Rows from block 7 of the encoder of a small image VQ-VAE, named by matrix and row number. Rows with one number within an expert belong to one neuron, the router's apart. Each number is 128 + 24 x the weight over its row's rms, rounded and kept within 0 to 255. All counts start at 0. After the name is the row's rms in percent of the matrix's.
Before each expert's rows are labels from the 100 images, of 14976, where the router gives the expert most weight on average: "top examples" is what is common among them. Only what is clearly more common there than usual is listed. The data: made-up road signs on poles. In brackets: how many of the 100, against the usual share in percent.
# router: router (encoder.blocks.7.mlp.router.weight, 8x256), inputs 172-255
# up: expert up (encoder.blocks.7.mlp.up, 8x128x256), inputs 172-255
# down: expert down (encoder.blocks.7.mlp.down, 8x256x128, transposed), outputs 172-255

# expert 4
top examples: green face (26 vs 7.8)
router.4 118 [108 134  99 174 144 146 117 119 182  84  84 117 130 120 152 176 159 119 207 127 127 157  98 139 100 122 128 160 112 146  94 121 130 143 115 122 123 132  94  93  84 126 127 146 120 148 147 151 118 104  86 147 105 108 121  85 115 118 137 164 135  87 124 164 135 106  70 147 115 104 117  99 125 150 132 147 116 150 168 136 135 140 135  95]
up.1 236 [149 130 127 130 127 126 124 123 150 133  99  88 117 123 141 167 133 128 170 114  75 134 129 115 120 174 181 147 128 130  74 128 119 147 111 132 104 131 123 124 118 129 120 143  77  99 127 121 120 131  71 129  71 155 124 102 127 135 127 163 155 157 150 120 138 123 133 139 142 128 121  74 109 117 174 141 126 132 146 127 120 148 107 127]
down.1 277 [123 121 171 112 128  94  88 119 131 118 139  95 127  84 108 140 147 140 136 153 116 136  84 132  77 132 163 121  93 133 130 192  88 133 168 120 121 117 127 105 139 127 132 108 125 148 143 140  92 127 101 152  91 131  79 105 123 134 127 136 164 137 150 111 120  81 128 112 166  97 154 135  94 100 143 127 129  91 136 162 130 131 111  98]
up.7 332 [118 126 130 124 138 139 116 135 110  66 120 123 127 130 123 141 140 103 129 116 128 117 181 135 136 118 133 201 124 124 137 139 121 119  94 197 135 138  76 124 125 130 133 122 126 138 132 111 100 124  87 128 172 133 125  98 199 124 185 161 131 129 127 131 125 125 138  87 117 114  88 125 195 127 165 120 125 117 127 128 122 120  83 113]
down.7 314 [127 182 132 129 142 135 129 116 137 113 149 114 119 121  56 125 128 132 139 128 130  93 128 114 129 112 124 125 171 140 108 157  98 125 127 134 111 126 127 119 131 118 121 102 130 132  62 203 123  66 192 125 128 123 106 156 139 126 108  96 144 245 135 127 129 110 133 183 129 127 131 127 130 126 127 128 131 128 117 131 130 145 171 193]
up.13 108 [122 148 128 124 134 109 128 119 136 121 121 127 127 129 133 136 135  97 129 119 129 117 192 153 175 127 132 115 130 127 120 128 131 126  66 129 129 130 141 116 153   0 125 125 130 121 111 130 122 118 128 128 125 123 131 125 170 142 255 131 115 125 128 128 133 127 123 128 128 125  98 124 138 128 126 130 124 138 129 129 128 117 129 111]
down.13 127 [127 131 118 130 145 135  81 112 137 123 113 104 127 118 128 134 133 129 150 123 119 106 110 128 132 134 128 138 129 140 129 148 125 126 126 130  94 116 128 118 128 128 125  30 129 123 129 139 113 126 129 136 108 129 126 153 129 127 124 133 147 128 139 130 131 117 129 128 129 116 128 114 130 118 133 128 131 129 132 127 129 134 129 129]
up.21 134 [128 128 128  91 128 127 130 127 128 128 128 128 128 150 128 105 129 129 129 149 181 128 128 128 129 128 128  47 128 127 126 129 128 128 132 128 129 100 129 130 168 128 128 128 167 127 128 182 126 128 128 128 128 128 130 144 123 129 114 129 126  78 128 128 128 128 128 128 128 127 129 128 128 255 128 124 222 128 129 142 128 127 127 128]
down.21 071 [130 128 121 128 128 127 128 127 127 128 127 128 131 128 131 131 130 125 129 128 127 128 127 131 128 128 128 127 127 128 126 128 255 129 128 129 129 126 129 128 128 136 128 126 129 128 130 131 128 128 128 128 128 131 140 133 104 205 126 126 112 126 129 127 128 128 127 130 128 129 125 130 133 129 129 128 127 128 130 128 126 128 127   0]
up.48 119 [120 129 138 106 128 128 106 123 129 119 120 142 126 125  75 146 199 127 128 127 115 104 122 138 128 113 131  74 129 122 100 128 122 116 139 146 137 141 124  63 121 120 123 172 124 190 129 124 120 128 128 128 129 123 116 128 133 127 125 128 133 137  80 126 128 128 113 127 126 122 135 125 126  78 128 102 124 129 120 137 130 128 129 120]
down.48 197 [133 126 123 128 125 102 131 129 145 121 112 101 128 123 104 106 115  94 142 124 133 112 147 122 125 133 177 141 151 198 120 145 126 129  95 129 113 122 128 203 126 193 128 120 144 138  96 130  93 134 131 129 129 161 130 151 131 165 118 124 163 128 131 124 121 124 128 139 157 127 112 163 129 127 120 128 125 129 132 138 123 127 128 128]
up.69 227 [128 128 128 128 122 119 128 128  79 128 136 147 136 138 125  18  94 128 128 128 165 128 140 128 128  72 128 128 128 128 111 143 128 128 128 128  85 135 108 128 128 128 128 128 155  55 128 128 128 128 141 128 171 133 128 110  93 128 128 128  24 128 128 128 128 128 128 128 148 128 128 128 151 128 128 127 129 128 128 128 129 115 128 124]
down.69 133 [122 128 126 128 124 128 128 128 128 128 128 126 128 127 128 128 128 125 128 128 127 234 124 129 128 128 128 130 155 129 128 128 129 128   0 113  79 128 128 128 115 131 128 126 156 128 128 130 127 128 128 131 128 129 157 132 101 187 110 128 128 128 161 128 128 127 200 130 128 128  60 142 128 155 128 131 121 128 128 128 128 128 128 128]

# expert 0
top examples: yellow face (28 vs 8.4)
router.0 075 [125 102 115 141  85  97  98 134 149 139 125 194 159  99 125  96 116 150 105 101 100 137 134 149 112 125 136 107 126 115 155  94 110 109 193 101 127 115 119  73 125 119 137 141 177 140 102 103 148 129 169 125 117  99  92 104 103 125 129  91 147 143 127 112 127 137 140 140 123 119 179 119 130 100 109  80  84 153 131 146 124 130  93 104]
up.1 245 [128 124 111 126 125 123 128 128 128 130 130 129  87 179 148 150 119 128  98 188 128 151 106 128 128 128 128 127 138 128 128 128 122 129 129 128 127 116  76 128 128 186 128 114 190 128  89 128 128 124 128 128 125 121 127 103 117 128 104  62 162 128 128 128 128 128 128 116 108  65 128 128 128 128 130 127  92 100 128 183  84 129  61 128]
down.1 212 [115 128 125 149 128 128 117 128 113 128 127 125 149  56 128 128 157 122 136 104 128 128 128 128  80 128 128 131 127  65 157 128 133 169 122 128 216 127 134 128 128 130 120 128 110 156 160 128 102 128  88 143 128 131 134 119 125 129 128 127 130 128 128 119 128 128 128 104 128 132 122 128 130 128 128 129 128 128 125 190 137 141 191 128]
up.6 152 [125 132  58 125 128 246 128 129 138 126 106  39 125 138 127 135 128 130 143 134 131 111 129 127 130 126 128 221 130 120 129 133 129  97 131 133 147 127 137 113 128 128 129 128 130 132 120 156 123 128 131 153 144 124 123 139 128 134 127 183 137  78 127 128 128 136 126 143 113 129 132 128 142 129 121 121 132 132 156 134 132 126 128 230]
down.6 098 [125 128 138 128 124 127 126 133 126 128 136 139 122 144 128 127 127 141 122 128 131 124 147 125 130 126 127 126 102 121 128 126  57 128 187 140 128 131 125 129 129 104 133 129 128 126 126 125 131 128 128 109 129 125  65 115 255 128 150 129 118 128 128 128 128 134 131 119 127 126 196 201 128 129 125 106 127 128 124 125 130 124 204 128]
up.19 260 [128 128 128 128 128 131 128 128 128 128 128  65 127 128  91 128  95 128 156 128 115 128 208 128 128 128 128 160 128 128 128 146 194 124 124 128 134 128 128 128 132 168 128 128   0  78 128 146 128 128 114 128 128 120 128 128 129 128 138 212 112 125 135 128 128 128 202 128 114 162 127 121 136 161 128 131 128 128 171 128 140 128 133 158]
down.19 210 [128 128 128 128  76 128 128 120 128 133 128 128 108 178 128 128 128 184 128 128 128 128 128 128 128 128 128 128 128 128 128 128  42 112 146 132 128 128 128 128 128  15 128 128 128 128 128 131 128 128 253  93 128 128  92 198 128 117 128  98 192 128 128 179 128 131 111 137 129 128 230 128 128 128 128 128 128 133 128 107 128 128 128 128]
up.24 244 [128 125 128 128  89 129  61 127 128 136 126 128  81 163 182 128 129 126 124 182 128 154 127 148 100 128 127 128 127 128 130 101  97 124 155 135 128 129  99 107 128 131 123 125 209 111 112 128 168 127 128 128 128 111 114  93  96 128 106 104 160 130 125 128 128 128 128 129 123 128 134 128 132 128 128 104  95 108 128 150 128 130  77 129]
down.24 307 [ 93 128 141 145 114 132 115 127 128 126 130 125 128  86 125 126 147 125 138 109 128 115 134 125  66 128 120 130 130  97 127 126 136 210 128 128 216 128 130 129 137 121 114 153  96 185 166 127 123 129  93 129 127 131 131 128 126 132 128 127 129 131 158 127 128 129 129 128 127 133 128 125 136  87 128 133 128 129 125 179 128 136 191 109]
up.31 166 [128 128 128 128 128 131 128 128 128 127 128 128 128 162 153 128 113 128 128 128 128 128 128 123 128 128  94 128 128 128 128 128 164 117 128 128 148 128 128 128 128 128 119 128 128 114 128 128 128 128 107 128 174 128 128 128 128 128 128 128 128 108 128 128 128 128 128 128 128 128 125 128 157 135 136 128 128 128 136 128 128 128 128 128]
down.31 200 [128 120 128  90 128   0 128 114 128 176 128 128 128 128 128 128 128 128 128 128 128 128 128 128  83 129 128 128 128 128 150 128 128 128 128 128 128 128 128 128  77 119 128 168 128 128 128 128 128 128 123 128 128 128 128 128 128 128 128 128 128 128 128 128 128 128 128 128 128 128 128 128  13 128 128 128 128 128 128 128 128 128 128 128]
up.37 136 [128 128 128 128 128 128 128 128 128 128 199 128 128 128 128 128 128 128 128 128 128 128 128 128 128 128 128 255 128 128 128 128 128 128 128 128 128 128 128 128 128 128 128 128 128 128 128 128 128 128  82 128 128 128 128 128 128 128 148 128 128 128 128 128 128 128 128 109 128 128 128 128 186 128 128 128 128 128 128 128 128 128 128 128]
down.37 082 [128 128 128  94 128 128 128 128 128 255 128 128 128 128 128 128 128 128 128 128 128 128 128 128 127 128 128 128 128 128 255 128 128 128 128 128 128 128 128 128  76 128 128 128 128 128 128 128 128 128 128 128 128 128 128 128 128 128 128 128 128 128 128 128 116 128 128 128 128 128 128 128 128 128 128 128 128 128 128 128 128 128 128 128]

# expert 2
top examples: teal face (45 vs 8.2)
router.2 086 [132 166 148 102 159 140 166 141 108  95 134 131 134 112 104 157 142 133 142 133 147 135 121 134 153 142 133  94 147 116 101 126 154 155 110 109  97 136 127 147 135 151 122  91  96 132 111 135 140 129 119 100  68 161 155 141 164 101 167 142 133 154 104 117 145  81 109 157 150 104 127 109 149 144 126 119 155  98  89 100 163 129  95 126]
up.46 500 [ 75 114 125 141 120 154 142  83 142 224 103 120 130 132 125 118 134  96 116 100 127 140 157 104 126 116 119 118 149 127 113 104 132 111 118 123  98 120 119 122 124 128 125 132 130  95 143  85 128 203 123 172 125 129 180  92 129 114 130 131 133 133 146 128 127  93 128 133 168  90 117 135 134 113  76 128 151 144  40 114 127 106 145 118]
down.46 505 [112 125 102 138 126 122 128 129 128 145 148 128 129 126 127  79 117 146 112 154 125 156 134 128 117 126  93 118 120 131 138 128 123 132 157 128 128 120 129 128 144 126 135 129 140 115 126 136 131 125 129 137 126 121  74 122 127 132 128 128 130 100 112 128 158 128 148 128 110 117 148  16 135 130 134 128 109 115 130 130 158 126 125 145]
up.49 123 [169 129 133 101 127 137 162 135 127  78 128 149 130 120 128 142 107 128 148 150 128 115 132 145 162 148 120 150 131 106 117 162 136 132 133 142 171 122 167 168 178 123 159 132 119 141 118 127 115 174 152  53 142 136 144 135 129 144 128 116 122 104 120 136 140 131  94 128 158 114 135 144 123 120 110 115 160 115 255 124 119 102 130 118]
down.49 115 [138 126 110 129 122 145 136 101 171 118  96 100 148  93  89 128 127 125 152 111 119 118 121 129 131 138 120 133 161 135 118 166 115 131 129 141 128  98 142 116 146 106 125 114 127 157 128 131 111 133 154 132 132 133 131 163 121 158  89 111 189 129 113 130 112 122 121 157 150 133 129 129 143 115 112 125 136 144 129 148 122 143 131 152]
up.60 777 [111 167 179 117 151 127 130 154 129 128 134 128 101 131 109 128 159 128 128 178 113 140 115 128 114 108 150 162 123 105 141 128 105 135 120 133 106 181 127 131 128 126 127 125 118 129 131 156 105 106 110 146 127 129 117 132 225 129 147 124 168 145  99 121 117 156 121 129  97 125 122  79 128 129 141 143 138 120 124 138 164 155 134 220]
down.60 847 [ 90  89 159 136 112  93 115 101 128 126 102 181 128 148 119  89 123 143 125 141 135 117 129 149 129 112 126 130 120 103 131 125  99 127 118 144 148 105 102 108 127  77 143 138 136 130 136 122 130 193 134 108 165  96 128 125 135 120 116  57 125 118 158 175 136 128 124 114 133 133 123 170  87 116 123 132 127 129 134 147  60 125 168  98]
up.100 641 [128 129 167  92 143 124 124 114 134 127 138 106 165  70 128 131 115 138 149 101 130  86 143 130 123 128 172 137 126 138 135 126 152 116 119 100 200 127 132 125 136 150 112 115  95 101 112 129 128  96 126  87 130  89 141 158  97 146 135 128 126 131 133 141 128 122 136 159 146 161 133 128 139 140 103 156 157 190 175 126 147 137 136  98]
down.100 542 [ 82 114  64 128 127 102 138 112 132 156 137 135 116 131 145 121 128  47  75 127 141 131  98 128 119 128  90 109 179 113 126 121 178  89  99 153 123 115 127 153 128 128 130 129 137 128 133 131 128 138 118 127 128 135 197 128  97 134 113 123 130 117 133 152 125 128 151 118  65  82  98 135 123 116 141 128  77 115 125 136 130  87 123 134]

# expert 1
top examples: orange face (26 vs 8.3)
router.1 090 [154 123 110 119 153  98 160 125 135 117 109 147 132 120 139 114  83 126 114 104 139  73 156 110 146 112 112 158 161 103 136 134 138  92 104 130 110 100 126 135 149 133 131 116 146  85 126 134 132 122 147 121 138 132 166 152 108 140 107 108 100 145 129 135 156 156 144  96  64 176 101 100 126 100 153 170 128 163 156 107 136 109 132 170]
up.4 214 [ 46 187 190  95 116 127 128 103 111 158  93 137 130 136 133 128 154 152 128 142 121 112 119 137 130 123 128  78 147 100 143 116 138 127 152 125 155 157 129 101 129 127 118 138 120 150 119 124 131 131 134 131 132 117 118 149 109 128  91  92 118 119  79 133 129 123  76 121 132 129 152 110 118 131 129 123 127 137 129 131 139 134 146 133]
down.4 245 [163 111 133 130 128 129 136 128 137 128 112 110 127 211 127 130 118  83 148 141 148 113 143 126 128 103 135 106 149 148 125 134 135 119 110 168 122 133  98 159 122 133 138 128 147 138 120 139 128 138 138 121 133 130 155 135 177 114 141 110 132 137 139 130  87 128 125 122 139 128 112 177 124 143 107 129 108 126 125 119 126  96 117 120]
up.9 228 [138 139 121 118 144 122 124 166 117 138 132 126 116 153 128  96  96 142 183 131 128  77 128 105 128 128 116 255 127 136 111 128 102 149 138 128  90 129 121 104 126 120 146  93 129 109 128 111 128 116 135 107 174 126 125 115  91 129  83 129 104 121 128 129 142 119 116 180  96 127 135 126 128 106 137 129 171 134 153 139 128 130 147 134]
down.9 273 [148 128  95 143 128 152 131 102 123 128 119 105 127 148 129 127 113 139 164 134 133 130 158 147 154 103 111 125 112 140 126 126 129 113 157 136 124 118 123 129 128 128 133 118 143 127 128 159 127 133 152 129 138 129  62 129 130 129 168 134 131 113 138 128 125 129 129 126 134 126 153 106 128 161 113 122 120 108 127 103 129 121 119 120]
up.10 292 [131 189 127 121 168 143 118 132 112 154 115 130 125 128 160 105 126 141 129 128 103 116 127 143 123 144 117 127 111 141 110 127 107 130 150 127  99 150 120 100  91 138 134 117 129 132 153  92 211 130 135 171 141 126 127 127  44 104  78 122  58 161 110 141 160  99 135 154  96 128 144  97 106  95 133 120 111 128 114 128 130 117 136 195]
down.10 279 [126 124 105 144 127 238 180 115 122 126 120 116 127 184 124 128 122  98 164 131 141 109 170 128 205 123  77 112 135 129 127 151 134 105 119 125 125 117 128 144 125 129 133 121 127 133 105 137 126 138 155 129 129 128 162 212 127 130 141 131 125 128 115 145 128 121 126 127 129 125 127 133 133 137  91 128 124 134 100  95 132  97 128 136]
up.31 429 [145 132 125 155 165 146 128 128 107 148 139 150  86 131  88  90 133 131 142 133 148 124 133 116 129 122  95 255 102 157 105 130 128 127 131 128  98 120  69 109 128  93 124  77 134 100 151 124 126 103 141 125 156 114 128 127 128  86 147 140 114 120 119 126 136 136  94 149 117 128 128 125 139 110 124 128 156 135 112 137 131 151 152 138]
down.31 479 [164 147  45 146 128 171 134  85 119 130 118  80 133 131 128 148 123 124 192 127 115 141 130 125 135 128  79 158 120 178  87 148 143 114 157 147 113 106 132 140 124 142 129  83 135 115 154 179  95 124 136 164 117 172 149 153  67 142 122 131 137 123 134 149 124 134 111 151 130 127 145 110 139 161 127 115 134 120 128 108 128 134 112 128]
up.32 473 [134 125 128  64 123 117 124 164  84 145 101 120 187 115 133 124 122 138 113 118 119  53 162 127 127 136 117  36 128 120 130 126 121 114 127 130 127 126 129  75 108 128 126 210 131 145 131 111 167 147 128 131 128 129 123 136  89 130 109  66 106 165 124 127 148 116 142 126  89 170 128 154  92 127 126 133 102 147 128 127 110 134  89 159]
down.32 457 [122 122 149 137 128 173 154 132 135 123 130 129 106 226 109 127 128  81 122 144 156  31 170 132 177 111 133 105 189 113 142 127 129 110  35 138 139 127 128 197 150 129 125 133 135 130  80 140 138 131 154  88 135 117 144 192 215 113 146  69 124 144 124 140 122 128 128 126 125 134 102 143 123 139 114 128 123 154 112 101 129  89 139 132]
up.48 274 [148 138 125  83 115 111 129 186 134 128  66 113 151 152 154 146  78 127 195 120  99  78 128 173 133 181 127  97 141  90 127 141 124 156 124 127 176 129 127  86 100 136 138 126 127 133 116 122 147 161 123 122 154 143 129 116 123 168  90  99 111 116 129 135 140  71  84 166 128 142 126 140 130 121 130 132 128 147 192 133 125 125 131 115]
down.48 236 [141 114 133 128 131 128 132 131 121 127 116 133 116 180 142 137 107 159 128 153 130  99 168 154 159  98 128  64 109 119 127 111 128 116 172 128 141 119 126 130 120 136 133 109 162 128 128 149 146 153 169 115 160  89 127 126 164 114 183 125  51  82 132 139 118 122 127 126 128 128 180 142 116 138 105 115 103 108 138 100 128  93 123  98]

# expert 3
top examples: black face (53 vs 8.7)
router.3 104 [135 152 168 116 137 156 100 143  93 160 124 106 159 111 103 136 101 131 133  92 142  79 158  83 104 147 161 119  97 128 118 143 155 111 141 143 123 123 145 149 134  94 104 144  94 127 138 142 106 124 105 143 119 164 115 159 139 134 151 109 134 150 170 110 143 128 158 152 166 104 132 173 133 146 107 115 176 142 125 119  68 129 106  95]
up.23 540 [118 121 153 167 120 166 107 100  80 132 121  92  96 129 131 141 118 143 119 129 141 134 130 130 124 121 132 156 100 133 128 129 140 128 165 144 131 147  88 166 129 107 125 103 123 117 133 120 132 143 124  81 140  92 123 113 133 116 155 163 104 108 129 135 119 130 150 118 135 130 173 135 170 148 127 101 125 108 131 101 123 135 138 109]
down.23 665 [128  69 155 118 128 115 125 132 131 144 134 145 128 136 122 126 144 122 125 140 126  98 124 128 125 132 131 129 158 143 114 100 162 112 124 166 106 137  83 145 109 128 158 126 203 142 145 127 128 235 129 122 150 128 204 115 131  90 105  73  46 129 151 132 106 144 130 157 150 131 114 193 112 126 128 129  94 129 136 136  89 126 129 131]
up.38 316 [105 145 128 126 174 134 128 121 209 125 139 118 130 132 117 105 127 121 159 127 138 119 129 127 127 117 150 146 160 157 147 121 128 108 120 152 128 131 111 142 106 134 129 131 129 138 107 208 130 110 130 128 137 100 124 146 194 126 128 143 168 121 135 153 119 149 177 131 102 128 132 144  86 149 123 123 120 140 130 125 130 127 135 132]
down.38 271 [142 113 131 131 135  80  84 126 128 146  95 150 120  87 167 126 124 181 134 125  61 128 110 136 116 103 131 131  87 113 128 120  51 128 197 128 160  80  87 123 126 132 139 142 150 142 128 130 134 149 126 123 141 113  73 127 133 131 152 124 130 116 131 128 128 131 138 127 111 129 180  91 115 132 119 128 110 134 145 192 119 128 121 127]
up.50 300 [141 127 128 110 164 116 120 132 145 135 137 151 132 129 122 126 125 101 125 118 122 119 143 168 126 128 130  98 157 126  78 140 113 127  92 128 157 119 141  96 187 167 129  10 136  87  75 148 147 118 142 131 126 141 123 113 209 128 109 119 117 134 127 128 123 102  93 132 129 109 113 135 113 135 128 123 133 113 126 129 131 126 121 131]
down.50 232 [132 129 137 131  15 159 133 124 155 119  79 119 129 145 107 106 109 115 156  91 125 135 144 156 125 157 117 147 147  86 128 129  78 128 130 104 125  90 153 121 124   0 112 126 126 131 109 138 115 117 139 124 129  83  57 142 102 137  92 129 199 126 129 123 131 130 121 132 133 148 130  55  92 143 125 133 156 166 126 129 128 155 129 133]
up.60 464 [110 129 129 161 136 186 104 118 140 163 133  83 123 110 147 171 143 127 178 119 135 106 120 125 100 137 149 183 115 138 149 130 120 107 128 216 140 129 126 140 114 130 126 134 129 149 135 148 119 113  92 132 190  90 126 163 137 124 139 123 142 143 146 143 107 171 141 124 121 132 129 137 126 136 125 124 143 178 157 137 100 143 135 133]
down.60 381 [147 128 140 127 149 135 100 127 120 183 122 151 128 144 178 147 120 178 141 127 117  82 133 128 128 135 128 128  64  88 126 119 106 105 191 174 124 130  85 137 111 134 155  94 151 131 129 131 151 115 148 115 157 121 124 133 165  95 184  96  70 117 156 147 116 149 127 132 135 127 171 160 130 113 115 100 109 133 163 125  95 122 133 133]
up.61 338 [128 163 137 117 130 157 131 128 176 135 130 128 128 122 133 128 169 127 213 123 185 117 104 122 128 143 128 157 128 151 131 123 130 132 136 151 106 144 128 141 114  98 127 126 100 162 130 124 130 114  75 145 148 134 120 148 128 114 128 133 183 147 164 139 136 147 212 118  90 124 137 127  81  79 126 109 139 133 127 108 127 142 140 116]
down.61 346 [149 120 120 156 131  63 128 119 117 123 113 165 129 123 169 157 128 120 122 141  73 156 101 187 127 117 130 148 111 124 125 119 107 128 139 141 182  75 105 130 118 163 135 125 158 139 128 135 125 133 125 128 151 134 139 142 128 146 131  83 127 124 128 129 127 141 124 129  96 127 118 151 134 157 120 128  96 146 135 183 115 128 115 125]
up.90 349 [136 155 174  97 139 121 163 133 201 122  86 138 145 128 122 143 143 128 154 128 139 115 125 128 184 151 142 109 142 118 124 128 129 133 117 115 117 139 124 129 134 121 102 123  88 142  87 107 131 128 134 127 123 151 128 135 146 124 126 120 126 173 176 132 148 117  99 132 132 121 128 145 101 106 126 126 144 121 128 112 129 123 139 102]
down.90 395 [128 124  92 182 127 113 144 141 120 132 128 128 127 130 146 136 141 109 129 129  60 174 110 128 163 132  81 182 157 139 125 110 152 135 120  99 127 128 120 130 109 158 128 162 128 128 128  86 111 129 115 155 128 129 141 111  86 149  85 144 154 119 103  99 128 128 117  88 112 130  92  79 128 160 134 154 129 139 123 156 154 147 124 156]

# expert 6
top examples: red face (45 vs 8.6); orange face (28 vs 8.3)
router.6 061 [118 117 133 184 158  92 137 138 101 118 133 166 138 112 120  89 114 122  77 130 135 170  85 126 118  94 112 163 127 106 118 140 148 157 154 102 100 150 121 173 167 140 111 141 112 174 158 120 134 157 117 136  97  91 133 137 131 147 157 141 125 100 111 111 132 151 107 107  98 135 117  78 146 149 132 148 110 114 106 108 145 108 161 175]
up.0 711 [128 128 128 128 174 128 128 128 128 128 128 143 128 128 128 128 128 128 128 128 128 128 128 128 128 109 128 128 149 128 128 128 128 128 128 128 128 128 128 128 128 128 128 128 128 128 128 128 128 128 128 128 128 128 128 128 128 154 128 128 127 128 128 128 128 145  42 128 128 128 128 128 128 128 128 128 128 128 128  82 128 128 202 128]
down.0 548 [128 128 128  53 128 128 141 128 128 128 128 128 128 127 128 128 128 128 128 128 128 128 127 128 143 128 128 128 128 128 128 128 128 128 128 128 128 128 128 128 128 128 128 128 128 128 128 128 128 128 128 128 128 128 130 128 128 128 128 128 127 128 118 128 128 128 128 128 128 128 128 128 128 128 128 129 128 128 128 128 149 128 128 128]
up.11 010 [128 128 128 128 128 128 128 128 128 128 128 128 128 128 128 128 128 128 128 128 128 128 128 128 128 128 128 128 128 128 128 128 128 128 128 128 128 128 128 128 128 128 128 128 128 128 128 128 128 128 128 128 128 128 128 128 128 128 128 128 128 128 128 128 128 128 128 128 128 128 128 128 128 128 128 128 128 128 128 128 128 128 128 128]
down.11 158 [128 128 128 128 128 128 128 128 128 128 128 128 128 128 128 128 128 255 128 128 128 128 128 128 128 128 128 128  95 128 128 128 128 128 169 128 128 128 128 128 128 128 128 128 128 128 128 128 128 128 128 128 128 128 128 128 128 128 128 128 128 128 128 128 128 128 128 128 128 128 128 128 128 128 128 128 128 128 128 128 128 128 128 128]
up.49 062 [128 128 128 128 128 128 128 128 128 128 128 128 128 128 128 128 128 128 128 128 128 128 128 128 128 128 128 128 128 128 128 128 128 128 128 128 128 128 128 255 128 128 128 128 128 128 128 128 128 128 128 128 128 128 128 128 128 128 128 128 128 128 128 128 128 128 128 128 128 128 128 128 128 128 128 128 128 128 128 128 128 128 128 128]
down.49 264 [128 128 128 128 128 128 128 128 128 128 128 128 128 128 128 128 128 128 128 128 128 128 128 128 128 128 128 128 128 128 128 128 128 128 128 128 128 128 128 128 128 128 128 128 128 128 128 128 128 128 128 128 128 128 128 128 128 128 128 128 128 128 128 128 128 128 128 128 128 128 128 128 128 128 128 128 128 128 128 128 128 128 128 128]
up.51 659 [128 128 128 128 198 122 128 178 128 128 128 137 128 128 128 136 128 128 128 128 128  85 128 128 128 117 128 128 175 128 128 128 128 128 128 128 161 128 128 128 128 134 128 128 128 128 128 128 128 128 128 128 128 128 128 128 164 183 128 128 126 128 128 128 128 128  16 128 128 128 128 128 128 128 128 127 128 128 128  96 128 128 128 128]
down.51 699 [128 128 128  44 128 128 151 128 128 128 128 128 128 128 128 128 128 128 128 128 128 128 128 128 255 128 128 122 128 128 128 128 128 128 128 128 128 128 128 128 128 128 128 128 128 128 128 128 128 128 128 128 128 128 128 128 128 128 128 128 127 128 128 128 128 128 128 128 128 128 128 121 128 128 128 129 128 128 128 128 128 128 128 128]
up.103 574 [128 128 128 128 128 128 128 128 128 128 128 128 128 128 128 128 160 128 128 128 128 128 128 128 128 128 128 128 203 141 128 128 128 128 128  44 128 128 128 128 128 128 128 128 128 128 128 128 128 128  53 128 128 128 128 122 128 152 128 137 125 128 128 128 128 103 132 128 128 128 128 128 128 128 128 128 128 128 128 128 128 128 128 128]
down.103 602 [128 128 128 128  85 128 128 128 128 128 128 128 128 128 128 128 128 128 128 128 128 128 128 128 128 128 128 126 128 128 147 128  56 128 128 128 128 128 128 128 128   0 128 128 128 128 128 128 128 128 128 128 128 128  82 128 128 128 128 128 170 128 128 128 128 149 128 128 128 128 128 128 128 128 128 129 128 128 128 128 128 128 128 128]
up.123 080 [128 128 128 128 128 128 128 128 128 128 128 128 128 128 128 128 128 128 128 128 128 128 128 128 128 128 128 128 128 128 128 128 128 128 128 128 128 128 128 128 128 128 128 128 128 128 128 128 128 128 128 128 128 128 128 128 128 128 128 128 128 128 128 128 128 128 128 128 128 128 128 128 128 128 128 128 128 128 128 128 128 128 128 128]
down.123 166 [128 128 128 128 128 128 128 128 128 128 128 128 128 128 128 128 128 128 128 128 128 128 128 128 128 128 128 128 128 128 128 128 128 128 128 128 128 128 128 128 128 128 128 128 128 128 128 128 128 128 128 128 128 128 128 128 128 128 128 128 128 128 128 128 128 128 128 128 128 128 128 128 128 128 128 128 128 128 128 128 128 128 128 128]